config = dict(
    model='image super-resolution model',
    dataset='histories of elementary cellular automata, time running down',
    train_examples=147500,
    image_size=32,
    crop_scale_min=1,
    horizontal_flip=False,
    translate=0.06,
    task='super_resolution',
    loss='l1',
    scale=2,
    arch='unet',
    norm='instancenorm',
    hidden_act='silu',
    widths=[64, 128, 192],
    blocks_per_level=3,
    block='plain',
    attention=True,
    upsampling='transposed_conv',
    init='orthogonal',
    residual_init='none',
    optimizer='muon',
    muon_scale='match_rms_adamw',
    learning_rate=0.0052,
    momentum=0.9,
    nesterov=False,
    orthogonalizer='polar_express',
    adamw_lr_other_params=0.0023,
    ema_decay=0.995,
    max_steps=9700,
    batch_size=256,
    epochs=16.8,
    lr_schedule='constant',
    warmup_steps=970,
    weight_decay=0.03,
    adamw_weight_decay_other_params=0,
)
Rows from block 5 of a small image super-resolution model, named by matrix and row number. Each number is 128 + 32 x the weight over its row's rms, rounded and kept within 0 to 255. All counts start at 0. Numbers have three digits each. After the name is the row's rms in percent of the matrix's.
After each channel's rows are labels from the 100 images, of 14848, where the channel reaches its highest value: "top examples" is what is common among them. Only what is clearly more common there than usual is listed. The data: histories of elementary cellular automata, time running down. In brackets: how many of the 100, against the usual share in percent.
# conv: 3x3 conv (model.enc.1.2.conv.weight, 128x128x3x3, each kernel summed), inputs 0-63

conv.104 094:103104120157184099141110171139115133115158176206095157110149186182096066146140088132120104116102152147124121078060136141157115164079190160126164108111098166167135170126157119073127215101108106
top examples: large cells (65 vs 39.9)

conv.119 095:076091117165169100034086097215140139195136138164081120190156112093167103095070171127143097117199115149132149106158125157127135129217148103094166143149138093162171164119127120161104155192128182
top examples: 111 turns on (75 vs 50)

conv.13 089:177124113060123122102191108091206133154193145123149148132131149202123137153057131179144126154144176159113079155163142165136168089145082092150143169164148125086192146128116084204158144140129143
top examples: 111 turns on (75 vs 50); large cells (67 vs 39.9)

conv.72 095:087120128085074168162077159161113129114144170111114103113099192146147133158160107160148144132132198136151097109123069136083162138164114125124076109170064084132194153146140134118149128154173136
top examples: 111 turns on (81 vs 50)

conv.3 109:112134145107152093119197127094122144122136162167095124138095163183091153114106130082111170176201134160101114130122200082115144207158128164146132095189047147098131132155136133136142147180143148
top examples: 111 turns on (90 vs 50); 110 turns on (85 vs 50.4); large cells (71 vs 39.9)

conv.7 109:117109145167110102075109108133161125101137170119073104150157088144150145106060116162179124093151124209125125147149146131106171185118116081124133077065114138101137130130138195101159098183099142
top examples: large cells (69 vs 39.9)

conv.57 114:120151131175100173088154172080170097102096101147090132073113158104116070157113145145146153118166145155166160152174068097152112071131104119093172021083096154108165095130170130130209141114096161
top examples: 111 turns on (95 vs 50); 110 turns on (94 vs 50.4); 011 turns on (92 vs 51.2); large cells (75 vs 39.9)

conv.0 104:108170154140096134141086153147075091078045108087115069121159122126083140125138115136133156096137225120099087139151124117113118083135149142102081112180097137112127099171055083139079152141137109
top examples: 011 turns on (78 vs 51.2)

conv.1 102:135071180084160099095117146145137113139128179110118107181136095107059145172126088129167081109143104087144164067072127116126178110076081091196157175196102124145143156180100127136125188141087099
top examples: 010 turns on (76 vs 50.3)

conv.76 099:164159156116103124158199176133158123158102123092140108107098094160156145113099112121094091141192195124154116127136139097081135072125092135174132142173111160125186108114117151146126145159153064
top examples: 011 turns on (85 vs 51.2); 111 turns on (76 vs 50); 110 turns on (76 vs 50.4); large cells (66 vs 39.9)

conv.45 107:118150100087112163077138168103079118133126131133114169121123104158158122116144116143115090129159142158146149167147173086149146107140082092128125138202131116149192102122109150127150121154153113
top examples: 011 turns on (91 vs 51.2); 111 turns on (83 vs 50); 110 turns on (77 vs 50.4)

conv.26 110:094144171163122155156098135099153141134121147118100124146130105124097087102128119122122146098183151102146144116089115124142142154096124163154157099116145095123204094155157196084160159172140082
top examples: 111 turns on (87 vs 50); 110 turns on (87 vs 50.4); 011 turns on (87 vs 51.2)

conv.19 096:101144160168137067150146169164151098143160147104108117180119161126143209135127129150109117138172171208113066106136120094155175146110161192107143112123093146151102084152169121151162105135112120
top examples: large cells (67 vs 39.9)

conv.34 119:151119098130158135062110117140164130119118176098152117132128070150154102124150148137101157159169137126115129113138113163111097146163090107199124074116157121124184096112094233121110131173147129
top examples: 111 turns on (96 vs 50); 110 turns on (93 vs 50.4); 011 turns on (93 vs 51.2); large cells (79 vs 39.9)

conv.33 094:139127162126141103165129156148106160179130126111094184166143173132150185182112177147136162212096180115124086140137134192136107125142190128150131102086115177114149163134127136127154114145112163
top examples: large cells (69 vs 39.9)

conv.18 090:139142122128159127122138098181138155173145110162111160139135177151117112151106154166132128161112151131104085148159108169114082211120167130122117119089109123150128175149155150094160133162110108
top examples: 111 turns on (79 vs 50); large cells (65 vs 39.9)

conv.5 099:091136107191096228137129091105125157154157130128059128109139152137129115126131151124153172102211134165181131112156165125111167144079129160124153103064170172156097092197120150110137150140139138
top examples: 110 turns on (77 vs 50.4); large cells (65 vs 39.9)

conv.52 094:114139128084122133152147123079105156159134097129111166158156180127103131127109150107077178180144196114123076122127123160128150095077140131145136098077149167122128180086087118185160128096073178
top examples: 111 turns on (75 vs 50)

conv.70 100:134144099146113092076151204116148149141129189076125063139165151121140113136096117134105140184186146095137115158130126060129147154138128116176127090200100176089208132147173164176117172137180154
top examples: 111 turns on (83 vs 50)

conv.126 090:116148136153097161130079137093152137106089168141115083151142075126122092132115177113168172199114157107174145107147160128168149103098155199140139105115067150175183131174192143115093173183140164
top examples: 011 turns on (78 vs 51.2)

conv.81 099:132194101145100182122084181182101080092100148094120163083104154134117078181165133090162107174148112118178173094099105087131117129121126129071147019076106071135103092110127135117151150150103120
top examples: 111 turns on (83 vs 50); 011 turns on (83 vs 51.2); 110 turns on (77 vs 50.4)

conv.108 102:180156133111144132077148120139102103143158176104108133174154041135142137084089154114138143164107130137111112130093161133131121166064145084200116136118082058121131151123110206142072163177066127
top examples: 111 turns on (79 vs 50)

conv.98 096:107122186074124099142101127129136143175185114189114181118127120112133144112102199134118181208144171080141107173119122113123139192155120101135127077187130143126164092126193184134124111207127176
top examples: large cells (75 vs 39.9)

conv.75 108:127121133173120082180145151131103145088157143155098110130118091123109183111100154167118150121146164124146079141155146135059193145125137162136147144131097118232126131139205114138147118192133094
top examples: large cells (76 vs 39.9)

conv.10 104:112152160105097144127129133143096063141209104109127146141124154154143080161184110148116089128194160104100141105148111107089108098102056205154112142168115114202131115120109129144151080143100084
top examples: 011 turns on (82 vs 51.2); 111 turns on (77 vs 50); 110 turns on (77 vs 50.4)

conv.82 111:117142172084161110186147181138163165122138088140149089114126076118090142127072142163169149183174140128148090182174089091091133100137168136216126114145129185053130102132156134146139142099169117
top examples: large cells (70 vs 39.9)

conv.38 096:137142132093092153081125163111100140202103180127087096122155139143108130149124136166082143155158169196130096136158108061143220174128143172123124117142181096089175084153149190153153118171173171
top examples: 111 turns on (84 vs 50); 110 turns on (83 vs 50.4); 011 turns on (79 vs 51.2)

conv.112 106:108140130155096124061112076172091162116112151128149120120114131156146110110149122144166095110166159103117126121083143105122089201036106150121100099151136094160114158134127179126120086203153157
top examples: 011 turns on (89 vs 51.2); 110 turns on (82 vs 50.4); 111 turns on (78 vs 50)